config = dict(
    encoder_arch='swin',
    model='contrastive image-text model',
    dataset='scattered letters and digits in many colours',
    train_examples=97500,
    image_size=64,
    crop_scale_min=1,
    horizontal_flip=False,
    rotation_deg=10,
    tokenizer='word',
    vocab_size=53,
    loss='sigmoid',
    embed_dim=256,
    encoder_norm='layernorm',
    encoder_norm_position='pre',
    encoder_activation='relu',
    encoder_mlp_ratio=6,
    encoder_head_dim=16,
    encoder_fused_qkv=True,
    encoder_bias='qkv',
    encoder_qk_norm=False,
    encoder_parallel_block=False,
    encoder_inner_norm=False,
    encoder_patch_size=[4, 4],
    encoder_conv_stem=False,
    encoder_depths=[4, 4, 4],
    encoder_widths=[64, 128, 256],
    text_encoder_causal=False,
    text_encoder_width=384,
    text_encoder_layers=8,
    text_encoder_norm='layernorm',
    text_encoder_norm_position='pre',
    text_encoder_activation='gelu',
    text_encoder_mlp_ratio=4,
    text_encoder_head_dim=48,
    text_encoder_fused_qkv=False,
    text_encoder_bias='qkv',
    text_encoder_qk_norm=True,
    text_encoder_layer_scale_init=0.01,
    text_encoder_parallel_block=False,
    text_encoder_inner_norm=False,
    text_encoder_drop_path=0.15,
    text_encoder_positions='learned',
    init='lecun_normal',
    residual_init='none',
    optimizer='soap',
    beta2=0.95,
    learning_rate=0.0012,
    beta1=0.95,
    shampoo_beta=0.95,
    eps=1e-08,
    precondition_frequency=32,
    max_precond_dim=512,
    one_sided=False,
    adamw_lr_other_params=0.0011,
    l1_shrink=0.01,
    max_steps=8800,
    batch_size=256,
    epochs=23.1,
    lr_schedule='linear',
    final_lr_fraction=0,
    warmup_steps=440,
    weight_decay=0.1,
    adamw_weight_decay_other_params=0.01,
)
Rows from block 9 of the image encoder of a small contrastive image-text model, named by matrix and row number. Rows with one number belong to one neuron. Each number is 500 + 50 x the weight over its row's rms, rounded and kept within 0 to 999. All counts start at 0. Numbers have three digits each.
After each neuron's rows are labels from the 100 images, of 14848, where the neuron reaches its highest value: "top examples" is what is common among them. Only what is clearly more common there than usual is listed. The data: scattered letters and digits in many colours.
# fc1: MLP up (encoder.blocks.9.mlp.fc1.weight, 1536x256), inputs 0-63
# fc2: MLP down (encoder.blocks.9.mlp.fc2.weight, 256x1536, transposed), outputs 0-63

fc1.599:492478501452433496407492452434514521487469518531436465469544503540481541501558482597518510449489529499509417506490518523517504556454486574490497494570497506498529528571496531464549490514513516
fc2.599:565564375503500502499554533503452502523502549309503488548452511500493448502444510478548477519492462514668492495551483544498592504495506497510563566551514533520639468499545505557501499497445525
top examples: count: six; pink; the character 7; the character 1

fc1.161:372650500501462512424530552486503486500564425497605457523501513473472507505537434507539394501455345508453499491510563507513478452402506463470510505495557494506505491386536501601496495478498532
fc2.161:492512504523481525542497499553492605481522538477507529500483473570595548496569518364499560503496593503387515462505489546513479500568470535561544582446526508522636516529437494561486503500466569
top examples: the character A; largest: A; count: one; the character R

fc1.438:486527485485506564627462518378469469535562507484481487578406456503517476493554477494503442484493498498616450530503512623462513487593387489450478496497624515456480471491497504458499305608453446
fc2.438:465493403450501483486546631518476591495492495492508468522557516626498405369477529489527516496489454452458456498510504570585576474484562510474619422468491490548500424579515459531516591484502539
top examples: the character 7

fc1.647:487457502440533532532593477505394501524483493525441434492514495553563557498506489471499550499565447446511422477492614500561518451475334447442519492499499555477484552504469569419481476468509494
fc2.647:500518401536435499495452485505513495545507643548503557398489522501478530521505600498502510478535521532494536519451498489440477575465495488500524497496502483513508498363610489500469529501517498
top examples: the character Q; largest: Q; the character G; the character O

fc1.112:493461520499539547487498552529501502386464480522507478531505454531505551494495492488529493501506468473516610554546531491592477467582520528529469432518497533607539495567469499507526500531449486
fc2.112:500530471472502704491506494511528505446442578375499537562515498425420484500549540534504506499518480486485422474499507476588537542327514549540498531512479605505469423605521486495510655522529503
top examples: teal; the character V; the character Y

fc1.126:503440601429449498497495443519364434476514551448536553476507580550486476498495482470493500501420684488521534500522527502502547471509725508511503461333502495422510471525500356519547502556501628
fc2.126:553438494449453472672486372452530506494493492552411510450444536496500421509445497481554479488498508534501557406507435581540419502499491540492617472500412480610639517586479515492517491491470601
top examples: yellow; the character A; the character M

fc1.750:503407499491498503482495500496505446490489387500486525488481407525479485506497474423506497481504501501469511548500476503485494504497499437495758420535572505501505510482556355495499506487489496
fc2.750:399513483536530563508531526495502511524401522504502477508488518501465509508500513487524467525505593459514368584503507414452475507421500502500500508514483544499497510485464496522492516477493531
top examples: the character N; largest: N

fc1.355:537598595455534510492580517378508436424563523359510478459490439533499493492506622509466470510541647531491508496500487500477581502426475491479579498496522482460444525492451477463554502510501476
fc2.355:580500503423489425494452499559467499510513536538507387455505494506626499479471477545515561477563541499497586529525520407486527408463487520528518549415615480537511628495513509494446511497515483
top examples: the character W; the character M; largest: W

fc1.19:499518506478441496425512478467527493522501549484517536495518475497417456424511485624503592507535505474524539599435501436492521438562436505340563498560556542517482499357498535520553494580532494
fc2.19:538540504545510497538512499511357507487510494465593475523502514525540577497536462387473481502476452485499545347508501542587498480496437358631432442499469465490489473505443426484516542696452571
top examples: green; white; pink

fc1.281:501492512576471464495498551485499506504479468421507500481502546517506516490473489534473429442499516437510478481501483458450487510500513505477489556500541494515440503494501473505455461509556472
fc2.281:548589522516488479615466513506561462525547585492448500468608501501582486498532458499513494430503485492529498482500432493485495504568516414499665533501445488667512527510500465500486493496506501
top examples: white; yellow; count: six; the character F

fc1.285:502496501507549469459605527492502477518522508462516487488505533509467546457496556438580473479515505500449504511596506621494638502617514482512712503489497527594486499445464455530463466520503515
fc2.285:549470525508647508546590525472494550524550463441507427519471506450531489502466623526492496522511516385520697452505487443512511447457480482535500536499500475597457499492432439509496480513501524
top examples: white; pink; count: six; count: five

fc1.507:496590460540487500447455505490462553466504468503571504502486501495368506471474473500495533486541387630495441536495484409488497459502474335494498478489490503462405467515490523440479495563497448
fc2.507:482623489450501560500707413441535524490462498492490532491489499497516481484510583468484434364461500521552472493576487494481516485381497515497475576503497637525457340496581536474549474487466500
top examples: teal; the character 7; the character T; largest: 7

fc1.295:497476503507483493515505486508503501503603554569556515518455533459581480469412520359506502472536531493510540560626492498487523496505500426555501489502518505480500605488491690509506587483431627
fc2.295:503381540496467507516512522513509392475475499509503537493481497490504511521469505522478392513515477480493471515461501509556491481722334493462496482427480470473492510640501537508466410527521518
top examples: the character 8

fc1.49:497503636469538479511515503386387490520502484495562457486552562568498500470516441577461455481497453493515502511395465508495488538512675490511656497506484390431451700491499490487502494591548490
fc2.49:509503535411517509496417519449735500585423388652584504511450459408500469524480499357501538496509610489503485487522444501505500599466520516498481419482371514497492504489485495517527499407501498
top examples: the character 8; largest: 8; count: one; the character B

fc1.609:482446512479436439516556593539502497545506392469485502515529517498492480453460460477482524500612497482474453565509513568511516490538578497270472483441506500464498565444494515507497519587521490
fc2.609:496501466531509448552464506510530426518524501599501528501499523514531504496494464481510488413496476435486544415483544477497471524496458413639699524544506492710504500499510481500519548482521654
top examples: white; the character 7

fc1.480:613532503532547478500579486498456547591537409508567536586523499479463428476477509389496467512426509526559534514512577405462473427543519524463511557500425491500599499516600492546477449314515494
fc2.480:501526433589503507536521469501448473489354595512494476479419510461444556524546619495531506354515507519541481513472486489492491362555504506498547537519489509553551497505522545558495578616445445
top examples: the character T; largest: T; count: one

fc1.291:519503465482507406506562492496501490504338556493507501469569519496478506472490526481487472352597604500463502537543507530549531510520531509509491477498496510418516518413500398559436510452487551
fc2.291:566481469660560481580510521504683462409497501480509490515419502518478486537418506381547470503563491485544578467508512474506545521478464511484494493421429490439538494446495499573521382510555494
top examples: pink; the character 5

fc1.35:505507494496516455472495736504500499499517496476493504620519500511492593499495497363508507508501496501509505522503499488583495510502521498398502481495497494498498456493497495665500377502502577
fc2.35:507528477489504528514504434500498486501449564486502506492659496524498498307498504529504482502533486499515480532492505510480472441465518490505513505500520494460503496511490518504512551518453526
top examples: the character Q; largest: Q

fc1.164:640562567452427350498515420506451499505498499518498644498534501484516503572505425501590529493505499455533481559501503457500530504469495543483464443595514480500513452507497432500520579495394496
fc2.164:547535527514465551557510491536472566497324487591492459442497440524507511527496493547500516361508543504500520525521499487556461553511482434523647460428491492464512543551486527519434562499505443
top examples: the character W; largest: W; count: one

fc1.198:554563592541556487515514455492501471478611502481367532504486446668548517491483539495499409496420404574553500585342629460488501509499482496495394499442488504504492500399494475455516497504498539
fc2.198:508498478464459503519513484453505489508469496505566484527465518497494496462466515493528510502512478561499340511498538495558518609533544502500539500499405482481496499478504540387565451500517516
top examples: the character 8; largest: 8; count: one

fc1.190:508627482497459549509466491387467501507527446474508496522514490547501489507473522502484428545509473450455490660548513498431495493515540489496498462471449478472442425496496481479502500496565501
fc2.190:498479502479502615497464450525540503531502499500439457477416516503535405614524486501484508512645552524575509485396498450451470538510504482491492502587486515590511555549573507499484556439473593
top examples: teal; the character E

fc1.408:499466497490486506515516515540489472491493519509490526508520530502550493500456553518484462516538530504539477576448497548472544510544365478489499480512493494593380498491493417426693391478460488
fc2.408:504496508465497529537504548480476565466396498636543476536475401494496587638511493458548496489506595535364486428489433561500495511399385503506558578461527530505504534511499482487627547429475528
top examples: the character M; the character W

fc1.347:592495615492520516499499500513497548574501499525495493510320499485501537512502493522496499489522582437570476499496502491540473514498503482380498454497471523504503455549526499503506533500496532
fc2.347:498434497509510366504500511496494508494473274501510502502502503531503504497504504502497498458491494496507632499442530499505500436503478500500536500495501388493493504447505500500536538505491496
top examples: pink; white; count: four; the character Y

fc1.10:377552491490535496512490464475482498409515559475499490474485496484543531524468508574488512407680568636499580524419517435450526531500560479501392508489502475499457561469418489536502518440585588
fc2.10:424348519557483527558411471515489467549468492445458503532487479523395477485494418496512463513346501612492547518500545476565539480580450522496524370469490571513591475468502508536410355382542406
top examples: black; the character F

fc1.153:419541640510589502478484511503476518478509520502530470494500496511508496507502506528452465591392501497521639532462496339509500464434500491518511488613461571428382523462495434497473534499538498
fc2.153:489501488554504536520480511529484495559512506513497514494529546493476495468545378490448550540482505483480571476508529498474508606471490530526420404507428549507499502513483532436477441490548526
top examples: the character C; the character G

fc1.96:489546508505517499500423500510334439502503597502396495444503498490626622492535452491497574401484527470523500516446559519477460537498498462485503465526635598511501512336453505519498533448480321
fc2.96:505482467665537495571513430468429517479486586542487485478383438497491483515495495459500483597439535494476415413493595494460455685596448494446477564487464467532521376500525489479604504507476500
top examples: the character C; largest: C

fc1.197:434508504493472480496483575489535556573547412502480546505490514539529489502460585497348504504527534579496458529502494591482518503489496455498499499683521538447414520500602472473543502532506477
fc2.197:520501547531451492528582498495513562450478501381459466506617518536418566542511498487484508412497506475494530498512569497489504481504475466498566494476507558500492487376498485460520463473393434
top examples: the character 6

fc1.671:507498609483478426475509454523365491603513500519535503493542526460502617470485441504551512516507523496504503512441533492467552509459757581493386483585526488533481442502413466575528506542364503
fc2.671:607503534509474582547411501501555511538437485602568485461510478557484504512449498516491511467503497479493499492502436502517495495524493473522534505501564473498484583656461543569484530504496488
top examples: the character W; largest: W; the character M

fc1.253:474484516480469536475525468494572575393485527469586529498493454470512533484445512530499440501552504525512463505473477579548515516499452421505418479670560468500522480507491554572503605478445639
fc2.253:573501514522514590458447428500474500360510537506566491544525482497387580553516501459513491386490452429439489503541599501556498493442528455506502509270551560503503516488572487513534545510500471
top examples: teal; the character A; the character 2

fc1.283:513499400548513494510497542499493462500411512519485524566530542494514635452501517493543607484482501448484514534467512514525458443556471526470424496586497477473404519490508495464556481444442507
fc2.283:490516611364492561628485532386510510477456520533499501390541464464507641502500487414466485481589520548382430436489501507504461504460467512497524523459500495500533477604503479422603487492500403
top examples: the character C; largest: C; count: one; the character L

fc1.483:506536477452500497428493501514546501486533420503500618497495493486467441550481589491459598514330470500516506607494501502549534486518557499476480499494503367506506473446474484519498488475387510
fc2.483:454469516541515474483495481567499549521517526483554437427627485542499456495592489501574479497497501543501431505502476483471500554560484402489468537396426503526477468538489486497486529430502523
top examples: green; count: six; the character E; the character F

fc1.361:453489488494539497408507522527414537496509401489485428484518520509502491544495503539498393545504520490565479495394498482512526527528505401500555474430451546540463515498534579514491505440485473
fc2.361:525556524530499629500591481500549630503513554513364507601515458503493506508557533485539504490378486489504524555640538494496529493497462487551467495513507568511532473498502496510527411447524496
top examples: the character T; the character L

fc1.56:503461453507471503521454495480494482322573459505507511507463466503451540526497498462507532494487520486474451502470544501500507446424503669424500583511525452458486503414463529509607523460476666
fc2.56:581503353445542421518501507488495519654477520438504500497546557496499399515485493493496493508489498496514508528498476525446502506495481382546530518603463524506501499506501466497447512489500524
top examples: count: six; green; teal; the character X

fc1.517:547526500467559527457529465446515505499502651534634503547471505532446508370511502496449481438528497490666498501604527494454509443501480497465490377502426547488562476403478475337444545556498477
fc2.517:490529459496481471514619440555521516524465484542509448473420498468501512455440600496606491338472579527507511511509480532501503483499512482603462497598446495488472529482631528499501500502484348
top examples: the character T; the character Y

fc1.41:424472479632497484544475505350514600501527408459543514435526540540481336376550486500493469503505486489504407469466501546507479492497570411504513478500525426434474508508492501497494544495569497
fc2.41:503427522515478520493506500493511499503523441530499515503434552493595489638438386502446532501547483535476473484479466409487500426509477471531495482502499498483606456496491478494499477387508492
top examples: the character 6

fc1.567:518485447514453462507568515504555462544493512487489494519501488469500506514593409469508501461499542499497549500504519458508481500498481427502524591499564516500510390502372461470472547485516477
fc2.567:466503484494495483521520501509593492427544487507462501493523481636511442630495419502527473508576508518502525467497428644510458522497500503501516550487498504631474469394419448323569543382513530
top examples: the character C

fc1.429:536502600417519487448514501411595582500525643492553480527506490460500531520541460528450454670562471519500490504522499531483511494494628501487442496479563490455502479408473386506412423554504708
fc2.429:556484404496492587510486492505526448478451500579497504463496478500447503535475500517495615426556520483537483454482507509491452572503542460553499519490491498518481480451513548520481559511511489
top examples: green; brown; the character H; the character Y

fc1.694:427418494519493489513535502406521383469550505623491491536423509375514477498482528524485506521527572493496498493481647547511521498488523500480513494452502500494415699510451615528498491501499606
fc2.694:494415653516448489482465474474500479507524372488514471411551523644519565495485534513513394429483581594550486479510523509619527576498501262470503493438438651640487506537495500555500477510569453
top examples: count: six; teal; blue; the character B

fc1.484:512278559503466502491498441502437498516513486508485542459502500519489541589399448490510491528558491496557499554508491593492589490491361573512516507558492439455479510460484503466622479631499496
fc2.484:465552504453480497487499477509495523435529548509611483514548463501460415353467524427514463476488523550503438505716499487533487486527482506479495542481486479501548575567494494500441509356514437
top examples: black; the character 5; purple; the character S

fc1.334:482484497750492486498489580377500526254584491470496501493428475543496473511462491587490666463467526500479661526438418504502501457500577498479487493534504572476425489509457500522523490552502485
fc2.334:502571606408589510562441486494497505516499459449505488475510414508661479514499416417531482556472538503533533509494280441491461499465501558502530486505493493616535489501498508501527496525497506
top examples: black; blue

fc1.630:501622481503495459499508502424489485571488502497500505496519470463483478509507489498490475497497504513648494563455509524506478305646460501424493529594501490495551438487490453504504574482505500
fc2.630:543465563424502353519504538737446509502520510482495489621453502554503510438574420488508416475502509506545487522504520484447499589449489647463600496491504507470472487499331478534480514506475403
top examples: black; purple

fc1.411:495431454515502511555512490504441474520478637454547498497489389605426518403515408490501418503506438491477523509509508455552466461419497460497444407520516414456530466483451447509506506558370526
fc2.411:483492529472498482619513548612516502370622514604492522540520501498496455486506729479493525457516555560418503491493493473538544505506558500498503409477538553564506530502493459511511518503549434
top examples: the character 7; largest: 7

fc1.95:499500441506435450501591501485462506463550457476552491508729502496501419499361504532564481504508644518501503630484505444509409514496501459500631504633602512504497519486501519591521411512486511
fc2.95:488557540453503797522503525487460521502504472459496493495408507511504500503499496500500502507514227628509480522469550571500501527470485490535507512496507492578517509499531498691517486510500512
top examples: pink; white

fc1.105:566487440544482505421490457518511526504511531419604448539474483501541488491497487506481502532505481476518356483503516530501505499512506488630500531524476505517446500497456486646516446484481417
fc2.105:508481469398494444490464528529553519503507505448512487521513478532531418506451497568601607494519507585500453489531525613508488508508529491509499419478529493446412522580469498509568592495532514
top examples: count: one; the character 8

fc1.232:501505808470503446497498446488470500513540563559473509461497635519491507495517541500537432494464503463499523505505489654504647535530564513487414510482498555413516465541500471507526522501533608
fc2.232:468433493487487451494498470503497490499445505511441589331301482495487504413449538505481502509505602509466541499520438626512528518484467490526514461559456437497550494682472602492450427492534494
top examples: yellow; brown; the character M; the character R

fc1.125:507480508511589501499503513445497507485494500510502410500315506419529500484451516448558490564457488357488471533490478452511524478506475470456507428586512584506476364480472532523534480665468536
fc2.125:514443503460581500541441501450523615553514499500495499539511493465485525495537604519483550454473359468512504494504478500499525498627489580733424633487493514569595499593525508547608462507489549
top examples: the character 7; largest: 7

fc1.576:514511471492498499491460512492436503499537597478506505507477544522487523371419513479482463466458483486512501535479483504511621501495519488498505499512528575485512550446500390550547497512461602
fc2.576:486486501487506530480499496562497494479476522489498518475469497404489486514503497498523500462497452550501482494500508494514638526548488468531566509395556496501500450589480481446631502491448494
top examples: teal; count: six; the character V

fc1.288:498483486496477511520466491467451480548496476536508491552498500229575480539506385415428466510496501472532431503507547492516467486513524473464466497541484512493432447498436508568500508509508501
fc2.288:481443508541513576567397357498615519449454406484573455535470500553499511492444542510471476529500424478494500408500474495453499546507443580521505489387476446456485482505508514472565595500476442
top examples: pink; the character 0; the character O

fc1.579:646431444451558503526513494546384480513479497498565488497500489517493493500430505510475479416489499493508506544500500463640518561685496492679567503489514468469492510498497498539501518503468477
fc2.579:511481497396527488515498506460498527485448490507465492498470461498610516581491487501541520491559539544454522501515403640560436506519516477465522496490276499590654495619491494518529486507518476
top examples: count: one; the character 5; largest: 5

fc1.653:540510447489460455500501517435546480510536479474539545468532343525501433497545438514525485494515413521522567659486506503507571511470512464480478487413539456587484578473540408430496507514506503
fc2.653:572463557517515422501361499495507499490511504528502503477427580582498470482490597505504500517483492492557523510519367429606492510510454499414543525501467589466514448464400505525509470517559504
top examples: the character 6

fc1.444:474534503520385498407471477503471559511492470536485502483536499548531522478491499518547630574536473512482502692406392495516490502502491558412497500495524510496543598505458416470483480571512487
fc2.444:424488453478636531548493485485518509563419477450528563395487493502502493504500458425471460531501475613460445480497502446497500533515617374517505518499560493471500516479492517550501542501513555
top examples: the character A

fc1.705:534499512550500606460501502497428568482494498501547493511399505501515485531493454501516510490509558517500509479387487461524480468507525501597506373496500518502504563499513526467527484493371507
fc2.705:521506471418495474518499483495500511462532524463523545510508501487501510487496507498499697508492594497463494498494531534510502489549421506537512484508499493469487524486501503514522489522497519
top examples: the character T

fc1.363:381449482496533551505462545497469505515517396498495495571559644610564518463459448532487488555519499491504496583538527506475505478495494513482516586496489504416516556553423504503548501486524561
fc2.363:362500376570448548701557538531499427514503498464487507498491564571514474438449457614463583454505503497497495515480469508517421530377517496488503559520420466498586501701501506489495499501476489
top examples: black; count: one

fc1.179:511509503511525484516478515448439494484547508497616517589500512507500475502505483497480498478391495475589497617419508482502607515570542486462530499468495508521522573478501499361501424681499494
fc2.179:482473478448482534524394491412518508648473435501528477508530446475466473500480497503589515501502485540426504520522424499593500635498497499520596484419471513500507492514500494511539496492490509
top examples: the character 8; largest: 8; count: one

fc1.225:514416510478630484522497413489537394596692492509500494512510475476539389483519497494539503326553446465385382546508499515517555492501523493495493472529505515469445508527433525595603501501494480
fc2.225:483477528544529499494458509515492522497595502469457459547430508497559494434490411430555489409464529476469590518512478501520497489532501437421548495490492467568507509550497576469504487489529505
top examples: green; count: six; orange; the character 3

fc1.4:498561481423386465462526503516498526570501514561516556487427523546502494506525459436501472508515537510515545517470475590514496477508499452465436499566462447463503522500435415501499507444543503
fc2.4:482412388447400471543514483491515566437502519524498533451473459497501491524537516347484493469500507565482564374500544601507435501353480481460704522394493487489547477557460470523490646379505543
top examples: the character Q; largest: Q; count: one

fc1.192:471440484502490441452506518614516463473490468505498526533441488503528503457511445504385459396474491429473573518464498484499543455462582529499500475433508500461546523498497562405517440502498494
fc2.192:577491521549508492671505492468499590483593470530496482486492607556563486506483499459496507476492534506487547374572450496608505531581374324422503497470445490505496565441396397617498551472562512
top examples: the character 6; largest: 6

fc1.404:475486523500524502502470536554562517554490500627513462501507529498618506501552413453546495431488603578525501486544500503475489505508467501502421501498509473454463502526350457456518420485426517
fc2.404:522501523514504505556526498554491459360432504519467529448531532412422496516492506467387631491465617527494542351502525478475511532531501425492460440517481498505537439500560504529531466543548471
top examples: the character 6

fc1.441:504413504543548492500500498488526496523603515544462501482514427361496509510562571510445385491479521514469426718538548496454646506506572366467503581503427498485500524388548387541413491570427446
fc2.441:509462479530499506475483475527497499525530496474493482554505483394550475468509491467473524469420514545480548505594521502371489562486439491520535557498539441501513467525572450561524492495414507
top examples: green; brown; purple

fc1.439:536508504437499512520493487486362534472458532524432597514503540533532536481504499477519515465510522489525505475489511493440483508480489363475411399478517487473425523527509499470530486555500549
fc2.439:509548514497530464528459464495503498571620412562448481509486504501495515499422477509426479507467521500409510533491522538506456492507429554494687512350455494489503499504486531526443553492519563
top examples: the character M; largest: M

fc1.717:528402515463430461503628489532495370517530531478511506578504511511509449494546444384407492383500521607399460517396491521499404477407486417497506617538483467501503435482519512514470556495480473
fc2.717:433500489564509678520632465517428548508487516433495480502554602501496567505460501459589504507540463514562463457528507528510508514424512509505534504470500517507592513465495497510474501419502525
top examples: the character 7; the character 3; the character T; largest: 3

fc1.279:501495509476511352538458492500370596500570465493489501494485514445518506495587534499501501537505496494501457452504521578494495439494521499461400511490411707440576500390436393510581471525485537
fc2.279:506523447307430546560455448516634597519502496577442483347367578502516538472507500491501491428490484662454493434548509555532385516458486478554489578491412512520525455586527508498493491490577481
top examples: the character Q; the character G

fc1.340:523457496504430527505505618515557512439507526429508572501480488504468515482499508500547573514466640497501488494487512519491501489427512618391500518490518533254517513493525500526578523634474593
fc2.340:512499496447577401502566504388415500662490514480542483498512532539511442563482494422508493505497491508593528538526494613443520504505498284538528490495483515549494502489489497502485507474486500
top examples: count: six; teal; white; the character B

fc1.226:500465499513433458398552522515500526508432493478506500635471489494503496502500492486468532501505511498478499521494528489369492507630509498490602492478499482523478536526482460500524489497503474
fc2.226:469505467494495443531499502474454463505516497487526494559564486540507479472497455526493493485472501513503419500514421552698461481510429503515440612469503488487529503506379460485521463493457500
top examples: black; brown; the character F

fc1.552:452534538415514588480526508426484495512481478304649496486513488403499438513523487501486547530469447423513494515493594461505503432496490509456497543506496488467495489497482498492492476571498489
fc2.552:499505506517492496543524502437509453508481472646417488469504632513566499528503563548443539477472448499496541505547541502562508502514492538494574494506487419476496502452418618514477518465446517
top examples: white; pink

fc1.44:491723498483508521483511511430493546477508483499546537498561597534562511432531511452483505497461484502512487504646572488541488635541473472514544491515504484460449507581499362485502517607547493
fc2.44:493498502518536549501503468500525414494438699493508517451526481430403377487490481515475501472522523498358444513506528589399513479499509506462496567496485500501534482527392507481513509472530499
top examples: the character A; largest: A

fc1.733:514536495497369413616467505441531474527441433515639490559461498514501451378491487512573471459488373542495506638483538431509485436519561537502495446518556434531390516399464473504492494484482506
fc2.733:446606518490528497506477579484494471506478439485519610531508467481530491512530496484432510459502476502465474503517504505489500486496529447455513564476358623550542528513456457454428493524500536
top examples: black; count: four; brown

fc1.703:498517500446490541464509490510405585506501442549615425443467518539553505498510500474492481530468484521439503543497648518488500481516465479497367517504480500448399508486474491506562513484494580
fc2.703:504529446587617492458482517520396456560450538529549462395424495458522507534508501482462498472497508532402429473501501504426500383513467431483550503510549510497499549601499557538497493497594558
top examples: teal; white; yellow; count: six

fc1.664:419541497597377570512442513605502469496497499530588430480497467553513352559562491490546491535496435473507505449511464536508525492545531506521545489645546501391505520500564406499517581542455500
fc2.664:488513518543438470527512426452446483480522364501491492516534504493553518528522435522492522532550483529473530508419435460430462515572469496389549503544503456495515509493400534536512475494470482
top examples: the character 6; the character 0; the character O

fc1.17:510457493536486434447518568567428445434536549501527534527494536446352512419563518445500520336488511484469496551501536388541402464507538425497504537520453540526503472428514534471469488497503488
fc2.17:610539511540550533589515500616509540491498510501494493474559427514542530479594500494576499551516480546472503484543450498545555468554500494509608511496492610596492625477518496514499498525503467
top examples: the character T; largest: T

fc1.518:496511504508499426504508534516510567482502481491426497510522562497590567500498558502464459381534490495523528490503532487464495437512469515508482360616509519482498511525510434555512482497519474
fc2.518:560565615548602563483424482478506509537411500500510464533563514486629497526555444392504540443531481570502503454514442501474292486499436539456450587489565457518541532468545636570504503476541521
top examples: green; black; purple

fc1.264:478495503502501470510503428500498526557552510508518512494586533497503492428518511515441401453608541539503524540455504562493423416533496486448460628418566487484599539484495506463456542494503403
fc2.264:505467493466479524475521485421612487430470504565541562533479501498569507727444460533521500456556585458483584496501481500453518506451509499432472467525465526449471500601580501489538531501495579
top examples: the character N; the character K

fc1.290:543593517470507449467500464482476477438502482478482613487494429399489462494422503529589481540527540504542498534517491472392492522511405476630498482416547538500536509517506474466530501664557560
fc2.290:508488545388465523485499500519468564530432500509561500482449467476488501575612484511404538493610496531517505390499520490501497535484466535503542534470467523489384502600529502485460509487438525
top examples: the character W; the character U